{"encoder_arch": "vit", "model": "masked spectrogram model", "dataset": "songs of 200 made-up bird species, synthesised, often over outdoor noise", "train_examples": 39062, "n_mels": 64, "hop_length": 160, "input": "log_mel", "win_length": 400, "method": "mae", "mask_ratio": 0.5, "loss": "mse", "encoder_norm": "layernorm", "encoder_norm_position": "pre", "encoder_activation": "gelu", "encoder_mlp_ratio": 3, "encoder_head_dim": 64, "encoder_fused_qkv": false, "encoder_bias": "none", "encoder_qk_norm": false, "encoder_parallel_block": false, "encoder_dropout": 0.05, "encoder_inner_norm": false, "encoder_patch_size": [16, 4], "encoder_layers": 8, "encoder_width": 384, "encoder_positions": "learned", "encoder_register_tokens": 4, "decoder_width": 128, "norm_pix_loss": false, "decoder_layers": 2, "init": "torch_default", "residual_init": "none", "optimizer": "muon", "muon_scale": "original", "learning_rate": 0.015, "momentum": 0.85, "nesterov": true, "orthogonalizer": "newton_schulz_5", "adamw_lr_other_params": 0.0014, "max_steps": 7200, "batch_size": 128, "epochs": 23.6, "lr_schedule": "step", "warmup_steps": 140, "weight_decay": 0.02, "adamw_weight_decay_other_params": 0}
Rows from block 7 of the encoder of a small masked spectrogram model, named by matrix and row number. Rows with one number belong to one neuron. Each number is 500 + 40 x the weight over its row's rms, rounded and kept within 0 to 999. All counts start at 0. Numbers have three digits each. After the name is the row's rms in percent of the matrix's.
Before each neuron's rows are labels from the 100 clips, of 14976, where the neuron reaches its highest value: "strongest on" is what is common among them; "peak on" is the class under the peak. Only what is clearly more common there than usual is listed. The data: songs of 200 made-up bird species, synthesised, often over outdoor noise. In brackets: how many of the 100, against the usual share in percent.
# fc1: MLP up (encoder.blocks.7.mlp.fc1.weight, 1152x384), inputs 288-383
# fc2: MLP down (encoder.blocks.7.mlp.fc2.weight, 384x1152, transposed), outputs 288-383

strongest on: dip (60 vs 16.9)
peak on: dip (59 vs 3.5)
fc1.647 076:491493514509447489475516500451505365531483501505480502477497453483426474503533460518524495487503531499511530474458442523479525440489466537376479567500461526532476455507469430522439482507495467504522535453489507476579500486501461527559497546560578541489495552471470497500563506586474537541
fc2.647 109:536547479510522497522471563586484527504510550448559495519495523527473519513454571475546472487559467471508508498535507504479506496532544474548518420502536440526518485439485518494556527511490469471468483563493504451490474526479523482485472536454432520476486447510496508511453472464558496563

strongest on: downsweep (73 vs 26.2); pitch: low (69 vs 41.4); first syllable: downsweep (61 vs 16.3)
peak on: downsweep (49 vs 7.3); dip (35 vs 3.5)
fc1.689 084:509489488536472402446562453491452484594485530499465589522452504529428597547489499528560505474565553473555478508472564456489573489514446564477512561557439435537533519469509469410542496493508473485508503511549528446455513591463481507463583494510457526473498502504512511560467476540574540487
fc2.689 123:460532485479535552456488591514596493502539510518560358471520506512607395471533486476444456483469427502535547472459428488516431552529482501526469490533562483471480504531479551499482473469456503507505491472490486532519425431549501474549473521553498465465555432528514462433511514506408469469

strongest on: harsh note (39 vs 19.2)
peak on: harsh note (34 vs 6.9)
fc1.102 252:479491516561407529504499507519489449475493545513576477507443499519520507546502553488519516458502539513491512541468495413472428549501518542501452443549507496548426438516493499510488466509546502494524566463536434543522509484477487475454444516497547413439484438523477516453490531538547488459
fc2.102 267:543460396422511495463511542481476504516499465541453501485534541489464455477494471547527465489499469472511534484500503589491602454529470461487528608491500465450536493522499527517514495468432571481412460556452546506507526529511513518538541515504465557546521522483517509540520538444424465588

strongest on: arch (84 vs 18.9); high song (66 vs 23.8)
peak on: arch (66 vs 5.1)
fc1.349 061:515445488481447515449586435479401458523513482471426478525535542517489507528538406527445468520583547501460532551494528554500507535409502526477517523546553486544523541551530465451554527458529491478539536509548457516525557527465534558502525506557467545489507446488464483500506501512499452511
fc2.349 098:474570537485552462552414547509583532519481510487600492450508453485524520463439590487552493498424416490513492470476469454463478509604550421528507484483472491467530439503487543580447468521492529540488472511447559516454409486535471464481467477416507453488479518491543545498464502486490507499

strongest on: harsh note (67 vs 19.2); first syllable: warble (56 vs 9.6)
peak on: harsh note (55 vs 6.9)
fc1.353 043:406491496434515546442483489510525507527530508483452496497511509573484454437495558559488455511566511458497474420465529501483489451572529500451468411434547496518519503506520451561503437451514536466490493553475535496564519528388454520493483497512441443518538488520506496466466490560514505528
fc2.353 057:560529524566513440554485486474493491473455517528521494480517475433491544509529424440502573498416502544513507557507459513526503565450470489565511590562486514463531492485443514449492526504503483528549493440528463494444474439617554450486540555497536562433482544536500495537540497459501532480

strongest on: stream (46 vs 13.8); clipping (25 vs 8)
peak on: steady whistle (30 vs 8.3)
fc1.276 198:501500426533537522498495485532514523471498471507492521589539505534460570456525563473446546532433527487494457511449494465536476485481453496494431540532472471480527507550484484522395467560515513544497498443456530504476539488467450495474511521510529534515438462520487550419581548514525482454
fc2.276 161:497470545452499563498497553500524458517488517507522436469518536435532478476540516489503462533487469480510510477541499500473504537468596479469426453480500496444443503440506514491467525489539504413532544534504498442485499507461535518509491515471495456505489551494547411503408515493551448495

strongest on: click (43 vs 15.2); dip (37 vs 16.9); first syllable: click (26 vs 5.4)
peak on: dip (31 vs 3.5)
fc1.85 084:468512514434493487494554543541506504586476589501528459506523441460468434558577490486541499475435587495422563465487511471522572500483504457453527537547479426494426512444541421531539510479472413500464474461459531573486492481472518477516534522423491474486475523513503522526505513512498428513
fc2.85 115:489528516552498453533435455496446458446509448536522481496531561511475603469412527505469453568553456472596466504517487541461471485514447467505500498478570570473491457541465493469501422494454505525459506558496490477482500490518469567526485456542590567454500529543516442529477425460465559493

strongest on: dip (70 vs 16.9); first syllable: dip (37 vs 7.6); clipping (26 vs 8); text has "clipped" (26 vs 8)
peak on: dip (68 vs 3.5)
fc1.206 082:566466479481485510487543465504431453484458520514560516569491515464529457469551565546522495551468517536456530518492572491554513476536508495484554578538478444501478483496477456481505501466548453492451541523432479520551448502454470471520519507484549591461530533473473566531539567539513503508
fc2.206 114:450525533479511473574485546490541493533462434496445468439439502455486536523500465463479477449488475454554465452513447473449533558457504541494431523505539517542460506518518492550462489484428532519483513503616523503490563531499498561503456467495462475502505533503523381466453424486520524530

strongest on: arch (52 vs 18.9); first syllable: arch (44 vs 7.9); wind (35 vs 14)
peak on: arch (49 vs 5.1); upsweep (37 vs 7)
fc1.296 056:485508483496506532515547526429467513494529431467544482511520488541473475508480513490504548490462555510553485471474514494504499520520485505480494477492510478520488500481545458520466500555466527489508478481461502484511521556511459503459495460573568457546507495532454481510531478516499456506
fc2.296 048:519429534496425536513471539547598486448421615575461561530543531530488499421520518512530442541511490445507500529503504506505564462461559502527420498489483453489549403497451539559510507449493441447521530470500498499566508458452504555525498481487479451452486492489503503496525511450532468497

strongest on: fast repeats (65 vs 22.4); click (60 vs 15.2); first syllable: click (33 vs 5.4)
peak on: arch (34 vs 5.1)
fc1.172 075:511522501438469506453519452505474490521596507566496520520547547472508475543479513499531519492494575513542568461476505555475457424544522441473526550469566512498496498479485481466528469514456448475460467413487550507495489436542429473527457521490544555491455544544527440519513508529463515505
fc2.172 104:446489479551472478466497533486469421511392529468541536535456442552470498462509557522551506483489469497496499473546512418481493554454508536489479481502476432520482527496526512524444512501481509525503524499522547475508547564497489511519479510480477508442499513436463501498491541475562524491

strongest on: click (100 vs 15.2); pitch: low (90 vs 41.4); first syllable: click (66 vs 5.4)
peak on: no call (98 vs 51.8)
fc1.40 070:524463469500494496445552396556501476554544498502478463579447472542595565554454513467513485521517497541522505502498549479480534502439495498562506543539532442608508432491444464460526463428483462469457578467519578462480498600506525485532486552596524536477549464476455471491535533527482503443
fc2.40 118:413491535509479517535465615455482511456483473493528532450529484503392443412541520555500510440473487475517483519517435472485455474563497484483520442478457575463449552557520548520464497525527595504513458509450453530482477423528438478468527394417493482514437537529539517569494462494525490541

strongest on: high song (62 vs 23.8); fast repeats (53 vs 22.4); arch (46 vs 18.9)
peak on: arch (38 vs 5.1)
fc1.87 060:503503490469509502483459535512457530537528426488513534471508505482418526476480457479534488472542443485539575531486523534522516495558499465532499469486589433548450490529533463508503482462465411571489457506421554503506442521470473511446515569444446487430455508476460502453509565523463507471
fc2.87 096:528484481503497447471527523487522470467476515450469459555489468554611495503506515550484498518452574544477491451513473412486423490537491544462489584520452546452539480494458525500508555556515572465493515466547505538495562478476573473519479456534566517589616487548586507519507508532518466464

strongest on: reverberation (84 vs 40.2); text has "room" (84 vs 40.2); text has "reverberant" (84 vs 40.2); text has "noise" (43 vs 15)
peak on: no call (84 vs 51.8)
fc1.676 217:491443538509501553499487495489554479510428529496502467521528520497543441537544483474584527586479435495478461451461567422466548489439461473526474500493490520553537543493563519505568491492558520552431508502470492494556508467493529471521474505453493498501454550502480446551513500442520503479
fc2.676 204:528525430533521522483547456483517472581561466557457445481521476461448541488514517522541514463518509508543440445548449487574419513553460512503499514505516541493533490561408497460483505466351467516524521515465528428429481470513494444490524507526496487420491468525500451454495529545510561479

strongest on: buzz (53 vs 17); upsweep (51 vs 21.8); first syllable: upsweep (45 vs 14.2)
peak on: buzz (45 vs 5.2)
fc1.208 136:455399429589447509442497501481524534548418489570525475545554497517406548516418492517486483418463456522489468466443409483534566449494574459565507496507508490429427551517505533496484499558422501478448558479479588519473508528447458495454435490528525525520420492488457483450492550489525502505
fc2.208 092:579520507401490501530516479551556455504481538452519501460512459548529505537548540478489537560550440441494551527517522466504491468529486517575491523515552523504509447530494476440543554419580495522483506522405448517537525523547568551480493485491463503446523512467491517496516360504439485542

strongest on: fast repeats (52 vs 22.4); click (38 vs 15.2); first syllable: click (38 vs 5.4)
peak on: arch (30 vs 5.1)
fc1.621 093:531563528400486505501589577512488454536602555506468442556526451486464486557522474579528477424577522478517503412475471509454506411514522478514493542494532477499536544495573475504471461508509470508528467501485563520504508475511458468506472549485467529467538522644513463534499464562454525528
fc2.621 119:423488488545452517468456452497478553505439425445538556493457577470514474483449490504504484580414470509477547535497466506586482556445487509492497460565474523523497444496480456489525532437486574471460607486482449389484507472514496501506528445464475538509467482458509550473532550453522497498

strongest on: buzz (51 vs 17); first syllable: buzz (47 vs 12)
peak on: buzz (46 vs 5.2); steady whistle (41 vs 8.3)
fc1.168 056:441597511509531513475546525485494488510488537565464510526505449555566486504536489477537527547468431424468484497473514517492571501479450411530546456475464547541530543505468539505525478537468596504517494501506499483486486482524464461542510522504522564496402610433506458497486448502515545472
fc2.168 046:583449478465419493457485510539566447535529481528520426405458537519456575446470514491528482547470471463591472443524453500552438531609506538519468562504542552453470439559445530476525528422468457499475556493465451489493553517435495529519545559471520463477545492533504506466545570479456465543

strongest on: harsh note (56 vs 19.2)
peak on: harsh note (51 vs 6.9)
fc1.308 200:452565528488506483476525511534463478397503526478508439592440451553553441546603462457502501493451513408442476531493507524562446489426566506512449513563452498486535478486543531448466490433512513517486461497513574559452517534519524520508457493509385469498501506493492501453496505536488487453
fc2.308 164:514476529527487534526493499459527509453499465455523568480522468466540510436508591484565529553505511564556482529450469536410571541535520531446456499472541525465523548517482522585492472610567550487451537491526475456458505471513540448505509461508462528511535517553500523516493456595548565490

strongest on: reverberation (76 vs 40.2); text has "room" (76 vs 40.2); text has "reverberant" (76 vs 40.2); first syllable: upsweep (46 vs 14.2)
peak on: upsweep (45 vs 7); arch (26 vs 5.1)
fc1.698 167:493545519510519558496512544462559536461562479500497467562491514586563501510463535446454480550576523491581509421480448437529487542531470473467502522493567529532517536464453544587509454503485494481501535510506558484568418513479436491503517468501464459468516478445462510507461517527499505489
fc2.698 127:487508519500488467437508456469475455517454497495475525507499514472515493480517467507552477527419528527493505558498500533477449513464581496508482491452495478476536483546484474442459505502590484487541504527602431533491513481496552428411559589551571507543491517580529521522507488568571563476

strongest on: click (48 vs 15.2); fast repeats (47 vs 22.4); first syllable: click (28 vs 5.4)
peak on: downsweep (26 vs 7.3)
fc1.376 080:541503464535436506494517480492525461569532475529492475495532458454446470574479470462496437527513505529540468500475551458479505502559545464502478502527547473579501502532481445456558476451521388524496524473480578589526508507473441563536497510525458584450563453437493515509493511498531526451
fc2.376 107:491536520482516448510468456469421488473492547446496511484540507521544494420478495483548545420555467496464543460484478487498457508468483517491553527483477525455462485501544545524433527601509617479523476528535511471518555520482521510459437497459552434471488532566507469502480500488490521458

strongest on: dip (46 vs 16.9); arch (40 vs 18.9)
peak on: dip (41 vs 3.5); arch (34 vs 5.1)
fc1.290 056:467433501477558525506565579511503506455505495570504454501511513473487501475544505555550499534509411534461516463498505447550529506553489465463481557529435517564535517472474446509432508519485465473422541489524523489445457459537509532443482494439510465563487488506521486524409468480523496534
fc2.290 087:559580431471465516508464475468488498585529515466481559548464522497513501518450436482461519448461611511514490477569553507497436536477518565553511526462565445501454482520506513479555486435512528553498478472530535537545536522472462505576624498510507497456539502507494434509532520555425475464

strongest on: fast repeats (45 vs 22.4); first syllable: dip (27 vs 7.6)
peak on: dip (25 vs 3.5)
fc1.298 237:485464524493472484490467472484547429520521461487495526462444510467564503507446461500492460556519593588450486500569505487551551489478556494499511521540451524509469513508556477472497487452491476469526515396552496525490515560557401477484574447604526510473504458528509476509524512461457504436
fc2.298 222:522517486495478437493452512544506515468427495490487403441496529529481546483519496465496493471474461445577520491466476471505469495534442498505454466432484549492514500513467554507494502552448557529502522583413497432456517530461516505525443550445450510479464490540493467477481502492517462509

strongest on: dip (80 vs 16.9)
peak on: dip (60 vs 3.5)
fc1.436 034:484446402480513559454532425494481496462486497507515494552417513501369499438502488514462496438500487498492533519495514499468508510500500511515553374557503424523546550451516499474476435494553405500509559588517536491472490428430485484520540480535486503461551491499499520507486561540552452415
fc2.436 054:493540604525494425548476544517537474501528494483498476440551453515607477597494483513549477553487505513472456440482488462541464495494488521492443638453464568506495449574468491550495532503476594519486474434481505475530540558523518519482459505450518512482444498523482471503460486459436509547

strongest on: high song (57 vs 23.8); dip (45 vs 16.9); first syllable: dip (29 vs 7.6)
peak on: dip (31 vs 3.5)
fc1.641 082:522531506494500511548499520458519424552484511504441505437559534453583494511524477489522531465555517449564519476528586411498450418455484478528448531562468538515407495464517524526449453444564408543486494425518556535513435491542437449474483547520472485493500490519569503538493469472480540535
fc2.641 107:489520470499516426476516459493447513503487512559496508582459442490334505437498458480517552490502545545467508459518483484451504574546511478502577495510558470565521543516484499539497527514414557461502509594490460474545569419422489543520559500497552568478513511450488474515490516518506538518

strongest on: arch (65 vs 18.9); first syllable: arch (46 vs 7.9); crickets (38 vs 14.8)
peak on: arch (63 vs 5.1)
fc1.173 055:514568538512424473450557499594493399565517491491475533536556474515480493587516438537531447485458430447468516449496486512478472501597495469461579506528458488467474546471493437459517476459504412544422512485525489437451476456521512452509457483530517552476488485566454528548500525498483439466
fc2.173 082:521421471438579493557437551502418479450484508432474476488497494498444548486460600484508544533504513509519506502500512490492536502424486534484471549478545449523543495468487601556519485557429535507562500556389518519549545501508508508475558490505500512486515497424527560468514463474509545558

strongest on: reverberation (93 vs 40.2); text has "room" (93 vs 40.2); text has "reverberant" (93 vs 40.2); upsweep (44 vs 21.8)
peak on: upsweep (28 vs 7)
fc1.67 208:522513534446524526460512499473470510509597526486462451448510553453548476483521479416447488487503525499514546522511465529554448575470561534499510515515508458467487526432543488516517452493499439477491557516500471446461447474558457508510486533474421457502454552489440485479480512515453511606
fc2.67 166:475527459462481498436509471510474527474463513501532489575581496489521466528503478501498561511542542448475522533524490541419474429555523541484473494456507509520527476536480533442493480480494526576478492512487581467450582539452518570503480576476403492502443509503540594429560439540485537514

strongest on: stream (71 vs 13.8); click (38 vs 15.2); first syllable: click (29 vs 5.4)
peak on: no call (80 vs 51.8)
fc1.263 132:547538467558493491541535482503549505510527475557527571539423472464481534561477562448514546472500457564536448531519469453561418547518511500446529452516511565471513475492491552508534552457465546489436496442522512479529452514468491505523467414498549497442505453440517447452528471494509460473
fc2.263 085:508460492502510541448530544530485534476501584519527481504509464495519488502478490485594413486519476453506541547426536569489533468495555470519533548532506460478524638501437462497551529512467496496536545568497508472510531512471484475485511560473478481461437505516500535518526547493519437548

strongest on: downsweep (55 vs 26.2); fast repeats (48 vs 22.4); first syllable: downsweep (38 vs 16.3); dip (36 vs 16.9)
peak on: downsweep (47 vs 7.3)
fc1.24 087:497516514495504510460533558484469518462479582492504481503488467468490489596510519520515479484562559493484518438488540455456501469478533483404497533447453440511510555482414515535451483448460500571468474529561506445556475502536501596437528489573548533504511452549489562535447441507502501399
fc2.24 112:514479468472495488477474502474517414615548445474496483489515517503471482457500589512436506516458474503527485568487471510502493510482429472568549507524585537480445409490519472515504522535485474538521554476418463501493564512530534453516450488394502503431473538514552411482540510562499513579

strongest on: high song (52 vs 23.8); click (34 vs 15.2); first syllable: click (27 vs 5.4)
peak on: downsweep (29 vs 7.3); dip (25 vs 3.5)
fc1.634 064:474442501489454442521483456513424479532587480540467521572462512490545507481526515507553500464487486508524603532473569535511492466456474547526544453475515487508428500517445432487428480429377488508482444449541633519506532490529496625483579532566466533430487519469503481479519503550501557543
fc2.634 096:508491430466466548453547523510543488486434509502508489438525489484511486548478497488503469523493533510457433463516491566496506491604451455483480569518461500476492579511521513487547479563541540418482529505467489516507480516457437401529476487419548514479525528578450511541499527430462530460

strongest on: downsweep (82 vs 26.2); rich in harmonics (62 vs 29.2); first syllable: downsweep (60 vs 16.3)
peak on: downsweep (70 vs 7.3)
fc1.685 068:522524486452426464489517472482521463514437518486435448469588503447534520571542510563544526495514548475556506502469540435481440437501476493516515479538497505536495495473446425530523439469556451535444568513529576444524461439512467485484521533523555556482470500473486534528497575463493457480
fc2.685 110:507490526458508465485503550528451515516590486522518502469459454527453473473397512440470449505489501517494490446503427591458505541534550491470532561445535503499509483464513559472479578534394503456524473445518482558484537563484538528557479489525473460461603446490540483493519415521474544566

strongest on: reverberation (98 vs 40.2); text has "room" (98 vs 40.2); text has "reverberant" (98 vs 40.2)
peak on: downsweep (67 vs 7.3)
fc1.499 037:504498489512499465485477424508473455548550465481428477542547520532454490515493495501532458499382574465468454554504442523486486361475469474520480459582480517570503577465382494513537574547475390521493478534509576476435484532514463444447487592479554567441466566491486536584503554512510474493
fc2.499 037:509559509455524518425481529515493517502466535485553535485437531448486470454484604471498593475479488513599564460516527497540538582537540507540458468490545529472502455457532539498461413465454585468493543559454433531569525525468497497481516492470456517523427432451505475454420449510478493536

strongest on: high song (48 vs 23.8); first syllable: steady whistle (42 vs 16.2)
peak on: steady whistle (30 vs 8.3)
fc1.425 029:522553507565459494467526460538474537485520477551484527513536438516526441481431433538510506482514525450456455483555459571479547456523532431616482625422497470481479487524523510521486520488558472472503517512500526489446455470476501495524475551480488528507569473514492535499549516455485445543
fc2.425 041:436427524452551482545477529492544458524486554452473474479490536481475538513565531486502481517457466523500534518433516488532435553453464550407516386578502524506541496494494487494523444480476528522504484480472510533548522510526508517468519410505487471481453532497496469488436526512547522478

strongest on: dip (37 vs 16.9); crickets (35 vs 14.8)
peak on: dip (30 vs 3.5); downsweep (29 vs 7.3)
fc1.157 079:516481530452532448516602504500449439549500470512483523577519441467517499459610497512515477424492555533479532415413575513490505524512485542514486480496543466553471585476527478522497542524444454557486426482558572561530542442572488422537499489531454540523507440521542499517461452518475450516
fc2.157 107:477530493505463514474451469471485530489489472501504426533518556513404532590418464531540517529491503476569461486578461543496497476506557467487486573492460517496496463506472482521472480493473534463501537546490455422499494609383507526461464515506555529504527503477451527578552549449463555439

strongest on: reverberation (88 vs 40.2); text has "room" (88 vs 40.2); text has "reverberant" (88 vs 40.2); downsweep (64 vs 26.2)
peak on: downsweep (51 vs 7.3)
fc1.736 152:502471517551506440490445473544438506544515547465463498471469449537543464525525481484523473490560501534446525554413505461465443497486488477468419507544559439554522556492469513559481505477537537542482441513522554468467496465577549479516607471456459590459572486480548464532504480481407545482
fc2.736 123:513493460446449508541499513494448479528505465499535462454579514468468542482474524529535523476490463459562534433577467538485527506516540556465533424420462492495532463485545506445497563533477454552514566561520477475508519549460426498524449569495509460462464474530472551454488540459588449512

strongest on: stream (48 vs 13.8); buzz (48 vs 17)
peak on: steady whistle (40 vs 8.3); buzz (31 vs 5.2)
fc1.153 061:439495553521496490478454516528499469530486502480546515470535500520464488447489494464476513443568506477594470466516439419504563515486475533532498475469488471524408504473616460518499502480498468493466488533548523523487475500510402532436539492491540484429416521493505562535455557472466499448
fc2.153 092:535494432471508503523580503522507547450494511554471497488466467525551536514505507533540443531432494542404528543472537530477408443534552515520519560537511482492581530527385540475510494504504510509536516437468502453542535489497588477528475530527475513566568502490501416497536452523529532536

strongest on: reverberation (76 vs 40.2); text has "room" (76 vs 40.2); text has "reverberant" (76 vs 40.2)
peak on: warble (27 vs 4.8)
fc1.420 041:510489471512501533504557448464462485514478478500510457495483455464467521459487557500516417535448511552490457584552543511433557494443535468483510509466562512503517437438514391542518427513516516575510540431435543489577508450458488500463459464502518541511501494518487481452485470515486525535
fc2.420 039:484533542436444482502461558462538533503494478450526482514492517487461470477438509478513552520523450509555491476535492491588441541551473504531504561503549528490466464467509482470481558453499484448396525551539466501481544516551501484460466489503450494458502506517517458488500513479493501491

strongest on: upsweep (56 vs 21.8); first syllable: upsweep (45 vs 14.2); wind (41 vs 14)
peak on: upsweep (50 vs 7)
fc1.450 029:500434481529525484474557521497521529465537582526529461501514468496500486483498483515503507497545498475437485561529521525452482455474528538532473466493534495552559506427478486441439470531571462540486476543508495548491479538525491501455455514463566529404517481472530484556468533428524524501
fc2.450 037:519515524428426506463522448472568519504441496527525478460550558474475536486463517495492530489473548493543559468485532522520494585513487497541487479517546494536445433519479549477481506479472551548510558504469511490534523472564529550525482500529454458527514490495467507493551457507476501478

strongest on: click (83 vs 15.2); pitch: low (71 vs 41.4); fast repeats (65 vs 22.4); first syllable: click (59 vs 5.4)
peak on: no call (78 vs 51.8)
fc1.442 052:499473544463518472489549461483444466503467535518456465548443508444459527443508472500496452512462549524499514508494525508539482474490490485441523497498463429530479519473441458490474517471487489456491484540442482448489501507564520525479576514441553507533461577505481454518480530556510473563
fc2.442 062:515508486537470471493448554445556500510500436423473543509528513483519541546470512472485554514517469456459542488504422370461487524515513508557457548474530490489490497473590538493501491478550536536542567498468499585492510511472412483492478477520459583464491466524565521491503463454556528439

strongest on: upsweep (48 vs 21.8); clipping (35 vs 8); text has "clipped" (35 vs 8); first syllable: upsweep (32 vs 14.2)
peak on: arch (32 vs 5.1)
fc1.592 059:505513529447539538535552533470456485502505517529521505522471447507567550549499508549508538506492444572514503491439585558485457448479449480461433499476490440493482533504497556483527500487450501446540376502496485495506443535447556539494545495460421489448481441536460481504462420548537538538
fc2.592 089:527486426552466467472451502477565493490511460519460455520538555519476420438447485465511483486483570426515502456552417466514546498511522508571551507577537531545483493475494415479455531551547475513419612475514513533499583466543492507516524534536588537563511570490516505529538555465480472453

strongest on: stream (37 vs 13.8); first syllable: dip (25 vs 7.6); first syllable: warble (25 vs 9.6)
peak on: warble (25 vs 4.8)
fc1.61 162:485545510569552502443520545519469527479503544502505425524536525535473456452542500489465439476504518515449483438493604471513489435467487457470527533465498585483518564502449530502488492565494459517552391517536530540504562528450454515494472556519501518464401528468495550515498499533569467500
fc2.61 133:500478541463479533404474441546475504541513490557492508495570536486514471451426518541526551537523500494478488552489392512489460456489577489523468450520494502506519444495537502492500542464506443480467545608474498497473501543518561447477493468478518479536478529517521504519430386453451485566

strongest on: dip (48 vs 16.9); first syllable: dip (26 vs 7.6)
peak on: dip (44 vs 3.5)
fc1.724 035:471536517508537465516403540529492499536511468495500440469545498483435464467511518497543456472561512511516477412558472482532534528447515605479501530559497580536514479522453487557478500499430488507515506523501495528450570500501527508487424565492460431469499438481485493507483475480518474523
fc2.724 056:534489483466467530477593459498487495479479522503498547510459494535547516526484486512484519509436494492493514565417548483502472450536483453519457460453476419492491527464578529455510496503555535462499481456480477470580466474516472505506541457482536564499475505540500502527531509513475516490

strongest on: click (59 vs 15.2); first syllable: click (42 vs 5.4)
peak on: dip (28 vs 3.5)
fc1.247 088:467579484478497475474536477554412464549528512420469538509473523532555503513478550491505476441523490492448556507531456523502474531459508479456477545489510467536533557530616452516436476499470471442420488448509539479512518538490460579567495530501557535476537447484494475548493495508394475471
fc2.247 116:504443547528466472499535545514479495492432497488526485519494490452394509525474456495483509563501515481511515438485522436523525502599507493557534440520506534493448428521399517465547571468517490574539488576445518509444511468512435528432506493565418499527441561540472514510514499508565484458

strongest on: harsh note (46 vs 19.2)
peak on: dip (32 vs 3.5); upsweep (25 vs 7)
fc1.584 075:514488491524460492471504518515470473580550502485391406497539527491522476449423526477527442461496487531535506508497492562549528492569530496474513494565502470536518525532524474513448414454471433490460521537527476588455420519529452508452511482433512472461465448450555531475493558562515502513
fc2.584 119:522520468516515503515519474465498492477439519501657564484487483492496523528562480520554511485475556517465564479542536394440469504485454451556508555419515495497447515466432529471544582563490539492582478433498577423572552510405517530532490522578458524528528510525466457526521418452461464514

strongest on: high song (54 vs 23.8); warble (42 vs 18); first syllable: steady whistle (40 vs 16.2)
peak on: warble (41 vs 4.8); steady whistle (30 vs 8.3)
fc1.508 038:445559523554563565443490467519396525497450497533554560498424477525467449563517431489583502537521403458535481500459451544576541478565502456557455452451424511490470498522511480499492475520494437498517538501493534505466477531507453524440476494490506522467479463523498660498508547508527524499
fc2.508 062:534437480451423449550527523524592493529566513453382426489568511495562529429489556527438485485489588500442530534531491470427453512444515532463510544557565504527529508500476518493483518479527508500485459454507498476535548481481533458511552556519496499547555556501510368536499475512451476529

strongest on: buzz (58 vs 17); first syllable: dip (33 vs 7.6); mains hum (32 vs 7.7)
peak on: warble (26 vs 4.8)
fc1.546 193:509504464559500510530527476551393544499467500577488478480407516386522522506567454498479501454505514513476502537502558526524490457449474512477499605540481544499447524521491483512454477503622540483546471497473452469524509541547518536495503563535550521486514499429516464506463497487524511466
fc2.546 165:473523529493484502461524457465523449497465466492433549537481513464562453502578544501554530560459516448484487451424467495469506540493489503465480420440500525543566455542484553548595470470469416495489511510518521537414532513475487442430502466512464507547451513516519539508509531553542471461

strongest on: click (86 vs 15.2); first syllable: click (71 vs 5.4); pitch: low (71 vs 41.4); fast repeats (67 vs 22.4)
peak on: no call (84 vs 51.8)
fc1.532 074:516505498514532484466466506487491453535536509492487488556429451478536523484535537534523463492495460506504533542499553560538505499508450505522487583484535476499474562516486431469508559488452446532458482510510576522480479509496434528515477572525541585488481456529504486516436525542490540475
fc2.532 107:462466518471480460532511531552507514551444503468537498493512599499514430486519448531506544548421505446488458446521456383497530491543535500455453500491534534497505499535521521532501493486486540448532459496509470555489517487416480509453548491478507469489539481428492464510524474450523487470

strongest on: dip (65 vs 16.9); first syllable: dip (47 vs 7.6)
peak on: dip (62 vs 3.5)
fc1.53 055:464526545496511554535479538451511379468493495458482452410501518491545546577538436538467432468548496480534517543529551433499434538542501487499525565422490534493485499516527507482522489491530438498497461519531555465428437497483477486518473481516528471559523519490475485476494510459506438487
fc2.53 085:519462450487525442499546471528434567511515503571489561567471510465499483381449570517501531567407540509453496464479438565484519479448541542515514482611511474514528494511521509515513542524431530510487512517508444553562556519511524516500507531542504556451451516459505465526503474524511539514

strongest on: high song (79 vs 23.8); downsweep (58 vs 26.2); first syllable: downsweep (46 vs 16.3)
peak on: dip (29 vs 3.5)
fc1.135 186:481503545469504492500477576504500529470504450491431526436533500535555496508472480514481389469499428551530466429445485538526519513502528489517540475537506531542471583476447507488567509487557453442456495493586550499480444471463560486538570522535581493519521530439509482487511545526489546437
fc2.135 145:475465475455448494519515448501462430553431461535557484469507517437494469534484552527492495473517469480523512514526487453558508534520503473547488508444527473454538500547581565467444512523462601551466506509441480480440491511580490478487473477481422542510446545551519507554409492480524498514

strongest on: reverberation (98 vs 40.2); text has "room" (98 vs 40.2); text has "reverberant" (98 vs 40.2); steady whistle (58 vs 25)
peak on: steady whistle (27 vs 8.3)
fc1.213 112:538462477565508509508494488495529488561463525528508468476479542496486563548568461420505562459493456504553534550454537409509512500491473560518487585479536473489499477517494575513429454510530490556496424496472548507525527488548451502581461497415509587493459471511467570489478511533460504529
fc2.213 086:504424500418484510469519449541534551513540469528511472477487471510544452426453537529551533546580439483472438483547511490495511401591497453465516441484495466476493504507511450525508543531551480539559541534399458428450505483528493464460497524484493463494528559514503483498531514484495512436